Weights of a small masked image model.
Model: arch resnet, norm batchnorm, activation prelu, widths [96, 144, 208].
Training: normuon at rate 0.0037, 7200 steps.
Rows from block 4, named by matrix and row number. Rows with one number belong to one channel. Each number is 200 + 30 x the weight over its row's rms, rounded and kept within 0 to 999. All counts start at 0. After the name is the row's rms in percent of the matrix's.
# convs0: first 3x3 conv (model.blocks.4.convs.0.weight, 144x144x3x3), inputs 84-95, a 3x3 kernel for each
# convs1: second 3x3 conv (model.blocks.4.convs.1.weight, 144x144x3x3, transposed), outputs 84-95, a 3x3 kernel for each
convs0.127,101,187,186,175,191,235,214,175,212,239,185,193,201,206,207,193,208,201,209,232,178,242,205,247,245,214,204,193,171,201,244,176,221,270,163,221,182,217,200,203,207,159,204,178,255,229,243,205,232,211,219,223,152,235,193,191,176,183,186,177,187,204,223,197,219,204,218,207,198,186,187,174,198,147,134,140,183,182,223,160,202,195,203,158,153,191,200,171,192,196,129,230,241,224,246,221,239,245,202,260,195,192,196,215,229,207,197,212,182
convs1.127,114,212,183,216,162,153,169,187,198,179,215,210,182,215,244,191,217,247,182,297,209,236,206,208,239,223,175,260,205,151,209,202,164,169,228,200,178,184,281,231,153,203,188,169,188,177,201,209,219,199,242,225,219,246,253,193,190,226,184,150,196,196,195,251,208,196,233,177,193,258,201,265,246,223,198,178,199,217,239,223,215,214,200,249,193,184,194,183,197,193,165,210,189,180,244,156,168,186,235,175,198,206,172,199,188,185,160,180,165
convs0.128,100,167,198,196,247,260,264,104,136,142,214,174,182,167,195,191,161,163,217,209,209,212,213,201,243,210,137,187,200,230,225,214,232,216,136,172,208,180,188,201,163,180,185,213,298,153,195,197,212,197,233,192,160,236,163,213,185,162,258,214,192,131,199,200,169,175,181,160,188,156,222,250,228,187,179,185,228,208,236,184,217,210,186,196,188,154,143,217,229,192,198,182,210,189,181,216,232,143,174,223,193,208,195,188,210,177,151,160,150
convs1.128,098,192,251,323,144,148,163,171,191,223,179,180,162,195,135,108,235,185,163,197,196,168,219,241,230,159,141,199,157,174,136,172,194,203,182,183,219,154,175,228,110,140,189,196,198,215,197,234,212,166,247,213,191,215,211,216,218,200,217,247,269,131,174,137,166,140,150,161,120,179,173,167,198,198,260,225,196,194,163,190,266,230,203,223,266,185,186,221,231,162,259,210,229,254,221,156,244,236,206,233,177,186,223,231,221,259,229,220,234
convs0.129,097,217,208,212,238,210,196,238,198,238,186,190,184,227,178,212,221,211,181,233,226,185,209,235,197,158,228,168,188,231,275,160,210,235,188,144,226,164,203,199,173,205,224,196,175,175,195,181,241,152,218,193,202,181,165,151,187,206,168,197,183,156,188,214,229,210,195,200,199,186,215,178,206,167,178,178,217,203,173,157,187,225,195,182,209,260,177,215,205,185,156,215,240,202,212,203,218,231,208,210,199,228,232,198,211,197,174,206,187
convs1.129,102,144,193,201,178,200,181,199,211,230,190,210,192,228,218,200,182,167,139,193,236,232,154,197,185,250,227,211,213,227,224,231,257,281,223,246,211,192,187,130,188,164,185,230,229,167,248,150,171,254,181,182,272,186,203,178,172,181,213,189,159,249,194,164,187,182,151,200,163,191,217,180,214,167,202,108,172,215,191,144,162,137,202,208,263,179,152,197,182,147,171,168,157,173,173,177,175,205,194,163,166,204,206,177,184,186,208,196,195
convs0.130,098,159,200,210,165,205,172,220,225,225,182,191,199,191,225,184,242,194,176,211,173,189,233,236,201,179,220,222,141,174,172,199,210,205,186,204,236,145,162,195,192,230,187,199,150,208,192,211,247,199,182,173,198,159,212,244,234,183,249,203,173,237,218,181,195,200,190,226,241,213,189,244,224,191,202,222,165,140,190,196,209,221,126,161,149,183,212,169,193,219,174,209,229,197,186,221,179,222,253,200,205,226,232,143,168,206,184,192,187
convs1.130,094,197,167,217,195,214,253,226,223,242,147,179,163,159,173,182,219,148,181,236,179,200,189,211,204,222,211,246,158,245,194,201,211,174,239,236,224,238,260,244,285,264,265,173,234,211,284,201,180,213,221,215,234,177,158,186,167,194,197,198,249,189,230,208,208,214,183,160,186,179,173,191,185,205,210,226,219,223,190,150,149,197,190,217,218,194,188,202,219,202,207,157,178,163,176,195,189,207,239,227,207,229,245,227,203,183,181,186,162
convs0.131,094,182,199,237,216,206,235,205,199,233,201,222,181,173,216,225,191,222,217,153,84,183,157,153,192,161,154,224,145,168,219,193,176,227,157,130,218,194,161,229,183,225,202,197,171,178,220,215,227,192,194,181,204,169,146,195,209,221,181,177,154,162,185,185,229,203,199,210,212,196,210,205,192,185,164,180,231,193,178,212,204,172,222,218,189,195,146,204,246,193,180,223,180,188,153,190,178,179,235,225,203,218,211,245,232,185,224,229,213
convs1.131,092,184,224,229,220,169,219,181,143,207,228,214,218,186,206,156,173,195,200,184,208,220,207,212,244,246,170,208,218,214,188,195,263,231,188,215,163,161,159,172,197,172,165,193,167,200,254,237,211,220,148,191,180,185,203,219,223,197,206,186,220,185,217,203,167,146,148,161,252,169,162,265,118,201,209,216,181,204,161,225,241,196,228,204,223,215,239,249,165,114,237,159,170,211,203,208,201,185,220,185,237,214,199,245,257,207,269,284,221
convs0.132,102,190,186,170,191,192,122,195,175,158,206,207,197,190,210,211,183,198,209,160,161,181,154,172,218,206,217,225,188,185,225,213,174,205,181,178,187,198,201,184,183,213,181,223,235,219,153,258,225,150,167,160,237,184,202,173,247,232,190,236,200,172,206,231,190,174,203,209,167,217,174,162,192,219,224,190,179,204,213,203,186,198,269,180,208,225,174,211,191,192,244,228,160,182,227,174,225,216,166,202,200,157,198,219,187,192,207,183,189
convs1.132,098,217,213,143,206,149,135,183,186,195,191,219,195,217,189,202,208,189,201,176,197,226,177,191,255,207,195,213,220,206,169,220,222,235,214,200,174,204,181,252,193,170,274,181,210,165,187,208,209,184,192,226,167,180,213,227,191,192,238,212,160,213,226,200,261,191,202,218,235,220,244,188,185,184,184,158,249,189,189,201,165,182,199,217,218,186,207,201,198,230,178,211,243,211,226,207,230,199,195,205,212,239,241,232,247,266,177,235,241
convs0.133,101,190,200,195,195,239,221,195,188,191,216,132,171,217,184,196,170,248,229,159,260,212,201,208,227,189,184,188,187,159,160,161,164,193,242,152,184,202,134,202,154,230,144,225,222,243,198,166,172,204,169,177,230,174,199,228,155,179,209,205,201,179,191,208,191,187,247,196,249,235,199,172,239,216,258,216,217,184,230,181,197,192,184,225,148,149,201,153,218,258,192,168,190,167,155,243,205,165,161,236,199,167,202,175,144,194,167,172,182
convs1.133,103,188,238,165,174,220,196,168,136,197,200,176,202,156,176,197,170,146,234,180,201,179,174,210,166,195,319,177,186,219,207,194,202,227,271,236,154,190,216,204,203,196,182,281,192,204,246,223,160,267,206,225,216,268,242,228,206,173,224,216,166,208,188,173,149,222,177,186,172,178,203,185,176,149,136,167,215,171,181,212,154,180,204,214,204,193,253,186,238,317,239,169,241,219,161,227,214,209,170,234,195,213,226,199,194,233,211,202,232
convs0.134,099,192,192,178,217,204,231,156,157,202,193,203,193,180,215,164,214,213,205,189,187,206,210,140,225,179,187,223,258,191,181,213,164,180,187,153,187,213,191,197,176,217,170,200,185,184,182,193,170,165,284,227,153,209,215,221,177,185,231,173,173,219,188,173,194,198,230,219,207,269,222,199,217,230,194,173,231,217,176,239,217,225,157,220,207,159,173,164,193,183,270,199,208,179,216,249,211,184,200,204,158,190,175,201,321,290,147,197,249
convs1.134,092,159,171,210,173,216,210,193,166,241,240,202,195,218,201,180,207,177,154,190,190,186,248,238,193,226,216,187,196,195,222,213,222,214,205,234,212,237,169,202,204,222,217,212,179,176,205,176,159,174,176,184,203,218,204,192,189,177,194,199,169,208,161,159,245,221,192,256,212,197,235,177,190,144,181,159,241,189,166,161,227,226,172,155,187,188,218,179,182,165,183,177,168,189,220,199,174,247,192,210,254,256,226,298,327,232,251,277,231
convs0.135,100,210,193,193,231,225,155,229,212,159,181,210,225,208,190,154,211,188,200,185,184,197,199,183,187,198,173,187,136,196,222,158,181,158,178,185,221,175,226,180,204,214,181,241,212,178,154,158,186,215,176,223,256,199,149,192,197,210,195,200,207,192,194,214,209,195,156,245,214,137,227,175,181,142,221,223,174,166,217,199,198,223,243,185,214,193,208,204,202,215,177,228,210,183,207,220,186,195,190,182,191,202,215,191,231,230,189,195,208
convs1.135,092,180,235,219,212,203,214,174,223,169,198,211,213,217,213,200,213,238,228,208,224,206,195,147,156,221,217,203,201,196,185,194,248,180,224,199,221,189,204,215,163,199,242,209,179,185,208,152,156,195,189,215,204,225,218,214,214,211,170,174,194,190,217,265,205,222,130,229,212,172,216,199,214,226,199,204,191,195,236,183,204,197,189,184,172,135,193,161,114,228,203,250,221,201,186,216,196,192,174,216,192,173,145,182,176,147,133,139,147
convs0.136,100,204,202,182,202,210,225,189,152,182,216,213,188,252,226,182,220,198,223,210,207,210,191,170,182,190,148,205,201,229,187,186,180,164,173,194,176,175,207,204,198,227,179,231,220,212,205,236,207,203,240,206,197,203,199,261,180,185,280,191,182,241,216,238,191,218,242,200,192,211,253,193,234,173,165,171,181,174,180,244,209,200,182,211,173,211,182,189,217,182,224,226,245,184,172,190,203,260,254,271,223,194,199,175,152,170,182,197,181
convs1.136,120,218,214,234,262,218,204,229,213,189,177,167,208,185,174,213,112,186,159,185,206,223,194,176,241,228,195,203,241,159,201,244,169,228,215,199,203,173,206,183,126,123,155,103,171,155,108,196,233,136,210,234,126,177,185,188,216,202,196,189,180,187,152,191,237,236,265,180,173,211,154,185,248,206,246,255,177,195,212,180,220,202,258,196,145,221,203,188,182,191,174,184,142,180,271,209,201,228,215,241,218,188,185,170,154,161,179,154,171
convs0.137,100,202,192,199,174,136,232,221,188,235,176,199,230,225,215,204,171,207,165,212,233,194,197,247,190,179,206,195,175,176,218,218,212,209,169,243,237,168,200,207,197,170,173,204,147,198,143,177,253,200,240,200,195,220,208,200,196,179,184,187,173,182,191,145,179,198,217,208,171,175,211,179,190,231,239,150,246,233,215,192,206,168,165,201,170,158,188,187,192,146,162,195,214,187,208,196,239,233,214,175,206,209,193,228,268,183,172,193,152
convs1.137,107,236,213,200,131,181,223,194,227,193,191,169,207,207,184,272,221,240,260,236,227,164,302,237,154,250,205,167,152,166,205,176,201,209,235,190,157,160,199,182,197,216,225,154,183,203,239,195,137,175,179,220,265,188,223,175,203,168,145,209,192,181,160,175,181,205,181,200,208,202,254,225,213,181,196,187,215,211,139,183,159,230,235,189,209,199,200,227,185,182,216,180,192,222,180,185,171,208,206,217,187,199,184,230,229,170,194,195,161
convs0.138,099,224,211,213,216,224,137,214,212,214,165,182,202,249,199,220,202,210,195,191,146,206,218,156,206,252,153,209,208,211,169,238,210,160,210,184,201,195,202,165,256,181,174,212,241,191,196,223,216,172,199,179,249,182,188,209,184,180,168,223,230,191,186,224,206,186,208,252,208,222,164,204,180,197,188,256,214,172,207,202,171,155,194,166,184,240,164,210,173,224,197,248,219,213,154,226,264,209,161,169,171,207,196,205,203,199,214,200,191
convs1.138,103,210,196,221,247,217,256,198,227,245,212,217,177,227,176,202,203,206,77,222,247,220,181,261,231,224,167,179,151,221,203,161,176,130,181,174,172,207,209,225,212,165,197,183,237,205,197,200,198,184,212,186,190,206,146,217,207,201,221,232,199,179,202,256,219,228,237,226,243,188,191,167,184,178,239,225,196,204,233,206,229,229,178,203,229,196,184,245,196,153,171,203,216,199,173,182,170,152,217,186,220,183,193,184,183,168,185,180,161
convs0.139,099,233,180,176,182,184,177,208,196,216,211,175,203,195,202,189,199,198,196,243,189,157,197,204,186,186,189,206,174,164,190,193,203,158,156,202,215,215,215,194,218,193,247,239,217,204,239,258,239,188,162,214,183,193,183,210,206,221,198,177,190,156,160,164,194,182,178,182,198,228,198,220,257,168,195,196,191,190,184,195,191,219,141,145,157,159,220,166,189,188,239,191,213,208,166,196,188,197,213,211,246,260,288,237,232,242,183,219,208
convs1.139,117,210,232,222,246,214,204,198,160,179,187,192,171,181,185,210,205,235,192,179,197,196,198,204,214,212,189,210,216,199,188,177,198,185,178,196,215,155,209,187,219,224,182,240,220,207,192,178,208,213,220,270,182,172,228,250,234,219,243,168,175,199,193,181,204,190,166,223,216,198,234,241,211,203,207,181,237,248,220,276,246,218,164,238,175,175,224,202,134,144,183,179,163,121,180,181,153,198,216,164,155,146,173,220,186,139,255,221,162
convs0.140,096,208,229,193,197,198,173,141,173,187,161,202,176,214,216,227,197,189,183,170,204,215,185,154,229,245,284,274,222,240,192,201,175,153,187,158,228,237,247,218,196,252,198,146,116,177,194,178,210,162,177,136,160,160,180,195,236,248,222,226,200,190,211,200,233,273,219,188,208,164,190,259,220,212,214,258,215,194,215,199,198,226,174,143,172,174,148,103,171,188,151,240,215,210,243,249,233,255,322,244,215,188,166,264,278,216,200,169,181
convs1.140,099,250,239,195,198,217,237,183,173,174,211,207,183,165,257,175,160,219,187,164,192,196,232,267,207,232,305,272,196,259,230,198,214,168,253,221,177,240,209,186,251,198,204,238,214,176,175,174,209,174,153,211,210,192,187,181,205,206,136,156,176,230,203,158,203,184,179,225,250,213,178,198,168,256,194,187,194,186,150,219,226,223,200,159,214,153,157,192,178,178,217,177,169,163,214,219,185,190,198,205,167,169,177,222,198,220,202,206,206
convs0.141,101,193,193,177,200,191,193,159,180,197,212,192,176,203,182,197,157,181,161,226,192,216,189,182,224,213,189,208,175,187,225,128,144,205,187,186,245,211,184,194,258,253,241,219,192,193,180,168,220,228,201,204,217,178,213,255,235,190,221,189,193,220,229,237,232,221,237,231,221,257,164,170,199,170,144,195,216,174,188,205,201,168,163,197,217,229,199,232,126,163,175,206,230,260,159,194,216,197,195,204,213,220,186,221,199,223,239,229,220
convs1.141,112,202,229,220,210,234,238,179,176,234,168,183,215,131,151,166,163,152,168,192,227,278,204,166,192,250,198,262,191,168,147,211,261,192,237,239,192,228,223,198,170,190,178,195,187,152,210,182,207,180,259,245,165,210,197,230,202,186,200,180,212,145,209,273,211,214,191,198,209,222,176,164,170,248,205,226,215,176,211,189,216,230,139,133,171,219,222,191,156,241,205,204,252,227,173,218,181,197,202,185,264,247,209,249,210,193,178,146,181